python train.py --model="image classifier" --dataset="rendered made-up planets" --train_examples=97500 --image_size=40 --crop_scale_min=0.8 --horizontal_flip=true --color_jitter=0.2 --targets=["kind", "phase", "moons"] --num_classes=[7, 4, 4] --arch="regnet" --norm="batchnorm" --activation="relu" --padding_mode="reflect" --depths=[3, 6, 6] --kernel_size=3 --stem="single" --widths=[96, 160, 288] --loss="binary_cross_entropy" --head_dropout=0.2 --init="torch_default" --residual_init="scaled_by_depth" --optimizer="adamw" --lr=0.003 --beta1=0.9 --beta2=0.95 --eps=1e-08 --grad_clip=0.5 --steps=20700 --batch_size=128 --epochs=27.2 --lr_schedule="cosine" --final_lr_fraction=0.01 --warmup_steps=1030 --weight_decay=0.04
Rows from block 9, named by matrix and row number. Rows with one number belong to one channel. Each number is 200 + 30 x the weight over its row's rms, rounded and kept within 0 to 999. All counts start at 0. After the name is the row's rms in percent of the matrix's.
# convs1: grouped (9 groups) 3x3 conv, stride 2 (model.blocks.9.convs.1.weight, 288x32x3x3), inputs within the group 16-31, a 3x3 kernel for each
# convs2: expand pointwise conv (model.blocks.9.convs.2.weight, 288x288x1x1, transposed), outputs 144-287
convs1.123,101,129,188,189,201,166,209,259,237,235,220,189,253,182,176,241,208,220,158,195,250,225,195,229,227,198,176,181,201,255,232,175,180,208,178,176,156,210,182,216,171,211,223,213,242,205,201,155,159,210,213,237,218,254,208,157,214,204,202,217,219,206,209,204,206,228,209,248,211,224,195,198,191,228,217,204,233,204,219,204,197,196,221,236,213,251,198,242,223,253,224,273,241,225,226,227,213,212,183,235,198,235,247,217,185,271,216,211,208,186,245,211,198,201,231,186,138,199,187,192,168,163,157,182,209,208,168,146,124,180,187,218,206,222,254,221,232,274,220,189,187,213,186,153,197
convs1.124,094,202,191,201,174,194,205,206,158,237,241,200,196,198,216,141,232,210,231,177,218,194,218,235,223,162,180,142,211,181,196,200,207,169,215,202,210,221,216,200,185,187,193,214,234,195,203,213,194,191,198,183,250,217,237,197,182,197,154,210,161,146,144,168,185,213,199,183,179,185,205,175,201,172,170,169,139,169,160,145,121,156,184,186,142,207,177,141,146,161,145,257,237,224,245,188,215,241,216,222,188,200,205,215,201,214,222,177,223,182,139,184,163,209,187,197,147,190,187,176,208,194,190,190,228,226,245,176,223,189,183,218,197,188,230,201,216,220,196,223,171,228,177,212,207
convs1.125,107,175,187,182,201,203,202,230,225,216,226,204,187,209,188,222,207,191,190,156,174,181,155,222,198,160,152,165,191,222,171,204,240,199,226,239,206,194,186,201,201,194,207,207,233,194,209,181,210,204,200,255,210,235,245,185,211,209,202,230,215,182,231,224,247,249,251,290,249,262,262,259,228,283,253,228,283,203,272,236,238,204,209,201,204,226,185,198,193,197,200,260,245,238,236,248,219,231,229,212,191,212,223,216,174,244,214,202,214,121,204,194,174,244,232,229,240,226,207,172,178,186,190,189,241,219,223,187,163,197,172,175,193,211,197,240,232,207,207,211,197,188,226,183,214
convs1.126,101,263,264,265,243,228,265,221,231,220,182,209,168,153,193,177,200,231,195,204,221,196,195,214,205,212,207,204,183,174,189,199,191,175,226,196,193,212,205,202,203,210,181,228,194,195,216,207,200,176,232,193,220,201,232,224,242,240,258,196,276,232,245,257,203,176,214,177,194,145,187,151,193,208,213,198,189,183,171,225,232,204,215,231,224,200,202,206,204,191,219,165,193,178,145,210,183,170,191,146,195,175,172,182,170,158,196,166,180,204,246,240,212,194,236,221,262,230,163,174,165,183,219,185,183,204,193,188,164,198,225,217,216,243,200,225,192,171,188,179,190,176,193,135,179
convs1.127,108,249,279,261,211,222,200,225,225,218,209,220,185,229,225,218,201,246,188,174,206,207,191,233,185,167,186,170,198,190,212,243,226,229,197,214,220,206,230,214,217,219,200,199,211,205,274,222,194,214,215,197,185,187,170,224,255,223,212,232,220,208,233,199,271,220,255,235,213,250,224,183,222,242,260,242,232,211,224,217,195,203,199,237,172,165,182,164,152,173,186,197,226,228,215,193,194,195,164,198,206,206,178,192,186,193,155,152,180,253,256,267,261,261,280,261,246,246,241,242,223,234,227,237,211,243,223,211,190,197,210,198,181,229,205,251,177,223,220,188,218,207,200,189,225
convs1.128,102,211,238,193,219,267,166,199,230,139,196,215,200,178,248,159,179,209,187,232,238,208,244,225,229,168,190,160,132,173,183,203,190,175,180,205,211,166,150,197,184,177,217,211,158,210,159,177,168,206,193,170,202,201,201,207,221,210,237,215,196,212,213,157,180,202,173,213,248,186,164,169,150,119,168,190,206,230,181,199,209,151,209,201,202,247,194,188,210,184,221,187,237,209,203,260,156,173,249,176,164,210,191,150,260,159,203,268,198,175,139,165,153,177,196,180,148,205,234,220,208,191,220,209,208,207,205,218,223,212,224,249,198,207,206,208,151,178,209,178,205,210,181,202,186
convs1.129,092,176,216,177,185,230,203,161,158,168,197,222,160,174,223,171,179,173,178,199,240,240,245,213,240,238,228,230,186,209,185,197,235,180,211,264,209,209,178,254,178,195,242,208,160,182,197,213,178,215,238,188,212,239,198,166,195,213,233,190,176,220,186,179,211,252,189,211,179,219,242,167,153,164,207,217,195,249,204,181,177,193,203,152,231,253,236,185,198,216,163,186,205,166,185,226,173,183,195,198,182,213,174,168,227,229,155,221,204,207,158,217,156,145,247,189,147,182,197,255,218,216,157,244,229,155,168,188,199,180,214,166,190,214,196,186,228,241,239,166,190,245,208,177,231
convs1.130,100,220,203,234,195,158,230,196,224,230,233,230,241,204,177,232,187,223,247,242,198,193,179,203,168,176,195,164,214,210,197,180,186,169,222,170,199,147,191,198,173,196,173,224,233,245,178,201,197,211,239,212,189,150,188,198,206,194,159,188,183,236,224,246,257,198,235,179,183,166,186,183,170,200,190,189,213,189,187,229,198,204,201,197,202,243,216,204,250,220,249,242,214,244,180,175,206,173,196,222,214,243,216,191,155,166,164,194,209,164,128,170,134,181,119,215,161,179,241,197,224,186,186,163,212,183,166,269,229,220,250,202,201,235,204,190,217,207,229,189,207,188,184,166,145
convs1.131,099,220,198,208,219,203,210,209,217,179,202,220,220,185,208,232,202,190,202,245,218,228,256,204,237,259,244,247,183,212,201,206,198,211,219,195,193,196,229,182,233,207,193,208,245,234,229,260,251,209,217,206,150,169,186,208,201,207,194,198,187,168,227,236,212,204,210,204,195,224,233,201,218,232,219,244,175,196,202,224,198,212,188,229,170,220,213,142,185,257,226,268,248,261,248,221,268,216,196,201,242,242,240,231,192,224,182,193,171,159,200,196,178,217,197,159,197,200,188,183,205,204,181,203,242,184,203,231,231,200,227,186,230,240,238,212,178,173,179,111,168,136,150,148,143
convs1.132,103,224,202,157,222,235,178,184,163,110,163,153,169,163,220,171,171,118,151,190,214,211,241,213,247,197,220,244,144,144,203,179,171,191,185,191,179,168,163,178,164,200,217,207,180,120,223,223,210,188,217,209,237,258,225,209,210,190,194,203,214,186,233,219,197,255,188,247,211,226,220,243,243,282,231,249,198,206,206,209,188,197,227,221,220,203,226,188,236,234,223,197,171,145,213,236,180,154,181,161,167,158,160,199,211,175,154,140,104,172,208,218,225,197,209,173,203,177,194,255,194,242,182,236,201,228,217,204,245,216,260,231,242,232,278,239,183,151,190,145,153,185,166,151,188
convs1.133,098,220,226,156,189,234,179,182,198,192,242,174,182,174,198,134,172,154,207,207,220,199,253,229,234,202,193,240,194,177,160,176,143,200,188,178,216,216,184,224,169,186,237,253,236,230,190,169,185,142,161,185,243,185,186,212,219,153,199,207,216,198,244,217,213,241,141,234,188,186,152,188,270,185,206,208,151,197,230,221,263,200,155,215,224,183,233,191,283,231,180,204,189,148,225,222,190,160,182,213,175,167,175,150,175,162,130,161,182,176,200,197,163,194,226,223,180,257,206,215,138,218,166,194,156,182,259,213,224,188,240,192,203,216,227,240,163,197,181,208,257,245,166,190,220
convs2.123,110,247,196,208,191,208,138,216,204,238,235,225,227,259,223,210,148,149,181,211,177,195,208,212,203,254,222,206,239,187,208,210,191,223,213,221,212,225,212,212,191,183,205,209,218,258,203,250,275,161,215,136,225,210,227,218,205,258,212,237,219,148,216,235,210,152,164,199,202,186,221,191,171,257,225,170,176,246,195,210,234,132,202,189,190,146,189,204,216,223,203,148,203,204,198,171,205,223,209,170,196,275,197,176,207,202,180,242,180,233,192,158,171,233,195,205,133,192,224,237,222,201,261,182,250,202,211,216,216,249,144,169,231,191,185,221,258,215,269,248,183,290,171,178,208
convs2.124,119,234,216,245,248,219,150,175,235,196,215,220,212,258,214,245,175,167,222,197,245,226,204,195,205,220,239,218,214,183,210,208,215,260,184,239,302,185,152,194,179,204,155,207,198,208,212,218,205,232,175,186,196,247,233,221,199,236,233,253,232,174,232,164,206,141,206,188,148,172,184,179,197,239,161,222,208,189,198,206,218,199,234,203,181,155,201,237,198,171,223,210,238,174,244,198,147,218,218,183,205,214,216,191,192,239,225,189,156,166,170,224,233,198,216,226,188,227,199,215,241,205,248,225,229,225,181,203,226,215,217,216,220,212,190,228,184,204,207,172,194,231,93,191,225
convs2.125,114,248,221,190,162,190,206,260,210,275,193,222,190,229,227,225,188,232,156,207,125,219,255,213,224,206,220,166,271,213,230,184,194,179,217,247,204,227,200,221,221,179,209,202,199,211,225,201,246,139,225,186,210,241,231,236,200,223,182,183,252,208,213,211,281,233,199,221,239,205,229,203,177,317,219,191,221,190,220,181,212,181,190,188,171,177,203,207,214,188,206,144,214,212,206,207,248,218,222,219,208,238,238,195,226,167,174,208,195,221,236,216,146,217,188,202,210,200,225,209,225,204,207,156,193,191,205,201,199,203,190,221,241,212,207,200,233,267,223,227,216,244,226,236,200
convs2.126,095,216,200,183,195,193,242,229,187,253,193,218,196,211,142,203,204,229,174,173,174,213,228,197,204,205,205,196,233,200,168,196,205,155,216,256,157,223,206,204,232,209,197,222,200,149,188,237,208,180,266,204,185,212,248,185,194,174,188,191,265,234,216,227,226,223,209,274,216,235,220,209,173,164,213,198,146,187,221,200,181,145,203,195,204,226,198,181,183,266,217,180,176,212,185,178,267,203,197,229,211,217,202,226,204,172,168,223,242,217,243,197,177,259,235,190,244,174,204,211,220,200,194,154,225,176,200,202,216,194,231,183,190,174,217,204,208,189,188,221,160,232,278,203,184
convs2.127,094,223,182,197,198,202,242,289,242,294,168,225,186,212,189,183,176,244,237,176,187,215,221,196,193,165,234,148,228,237,229,195,140,223,197,185,175,219,212,184,200,182,207,172,201,238,190,204,215,193,250,217,175,215,210,217,174,212,187,218,242,174,211,254,283,217,225,194,227,251,256,215,205,229,209,156,229,215,233,218,179,169,231,233,236,236,171,248,208,273,178,221,176,245,192,194,277,233,247,210,220,233,191,195,270,189,179,204,249,219,286,162,160,249,182,217,181,195,204,183,191,164,180,247,160,215,230,200,234,218,216,202,187,192,194,255,191,218,181,164,166,249,244,177,180
convs2.128,100,182,189,170,231,183,190,160,160,172,132,147,211,161,201,203,209,153,160,181,181,182,201,254,238,237,179,172,198,164,160,172,192,217,221,164,140,157,198,202,211,197,179,183,205,220,238,188,166,196,179,224,176,206,170,216,181,242,208,172,159,186,213,127,224,208,147,234,231,174,151,178,181,178,187,184,240,141,183,167,250,198,152,192,166,155,198,173,145,189,229,215,173,155,202,236,182,188,167,242,173,124,213,220,162,193,195,186,181,219,181,223,167,194,167,186,238,200,178,177,208,195,228,184,221,186,180,127,177,195,178,157,166,215,242,222,169,228,129,190,223,159,189,218,200
convs2.129,088,157,222,220,214,231,151,179,190,191,193,177,244,200,238,242,200,202,173,189,215,191,230,227,219,270,196,212,208,216,227,186,186,213,194,187,171,197,233,179,143,185,203,206,237,239,237,233,162,223,212,163,200,187,165,223,189,261,230,234,198,138,233,179,160,196,175,215,160,175,169,134,191,176,250,226,169,161,213,190,230,210,159,182,193,176,179,205,232,221,218,205,225,176,163,221,196,245,191,157,187,167,197,188,211,233,204,177,182,184,168,213,182,256,217,213,211,224,176,196,208,209,271,210,267,178,162,174,242,212,190,175,162,216,193,134,175,139,153,177,223,148,189,159,264
convs2.130,101,208,224,168,258,146,256,174,147,159,194,190,277,179,181,200,241,217,214,228,192,209,155,145,257,189,238,257,226,235,113,222,189,184,219,219,195,195,249,196,173,214,197,222,266,196,218,176,152,215,216,187,217,196,175,200,207,171,194,184,204,223,160,258,201,239,228,201,234,228,184,203,164,144,194,201,194,195,237,188,211,193,176,194,237,214,162,187,231,160,230,186,221,245,203,177,224,195,217,157,188,186,187,204,183,148,195,181,243,187,220,212,193,163,214,180,144,229,166,178,183,191,164,142,186,186,197,171,134,182,202,190,185,134,208,149,216,183,221,221,170,225,194,171,275
convs2.131,106,185,197,186,169,170,226,217,151,264,164,221,211,152,175,144,211,237,218,204,168,185,181,244,220,217,198,193,220,194,184,225,166,207,186,204,189,211,193,177,177,199,182,257,218,239,196,229,158,216,253,210,187,159,158,227,195,275,216,181,192,203,213,223,225,199,218,125,204,224,267,206,168,201,200,183,201,180,172,223,239,195,199,236,225,231,187,213,227,275,205,178,183,264,178,182,246,225,185,155,210,173,181,178,217,170,226,199,250,175,266,159,213,212,205,230,158,194,169,210,169,165,240,179,172,196,222,196,154,170,204,241,180,215,218,188,168,196,183,165,169,167,276,165,175
convs2.132,085,184,191,172,155,196,182,188,187,184,191,227,165,201,203,213,166,168,184,172,166,167,218,220,205,231,215,195,187,179,193,171,205,168,187,224,160,154,228,199,179,181,196,157,162,174,196,221,181,206,241,217,202,185,194,193,195,250,227,214,201,193,273,130,165,210,150,232,188,188,173,165,210,143,237,192,181,169,195,186,223,167,184,174,184,161,161,166,172,243,169,192,187,146,163,187,183,225,153,186,207,174,171,219,193,202,189,222,175,170,171,168,175,279,217,145,221,206,176,259,200,170,256,150,260,176,181,148,252,202,217,174,192,182,198,199,199,176,158,199,161,166,232,189,178
convs2.133,098,194,269,206,160,155,203,176,204,191,155,193,160,160,192,206,228,184,166,172,217,195,214,266,193,252,191,186,176,190,173,171,163,190,148,198,149,191,221,169,209,209,233,196,156,206,159,244,172,189,229,247,163,180,243,199,205,237,231,224,194,228,247,148,207,210,177,199,236,255,177,203,237,150,250,221,191,168,179,148,233,181,167,207,184,162,160,189,177,230,179,187,194,210,203,232,211,201,224,213,200,201,179,236,201,209,197,185,184,225,184,188,173,240,212,214,220,197,171,222,207,196,269,200,254,202,229,233,227,152,184,195,150,249,191,269,132,161,138,112,191,212,229,191,191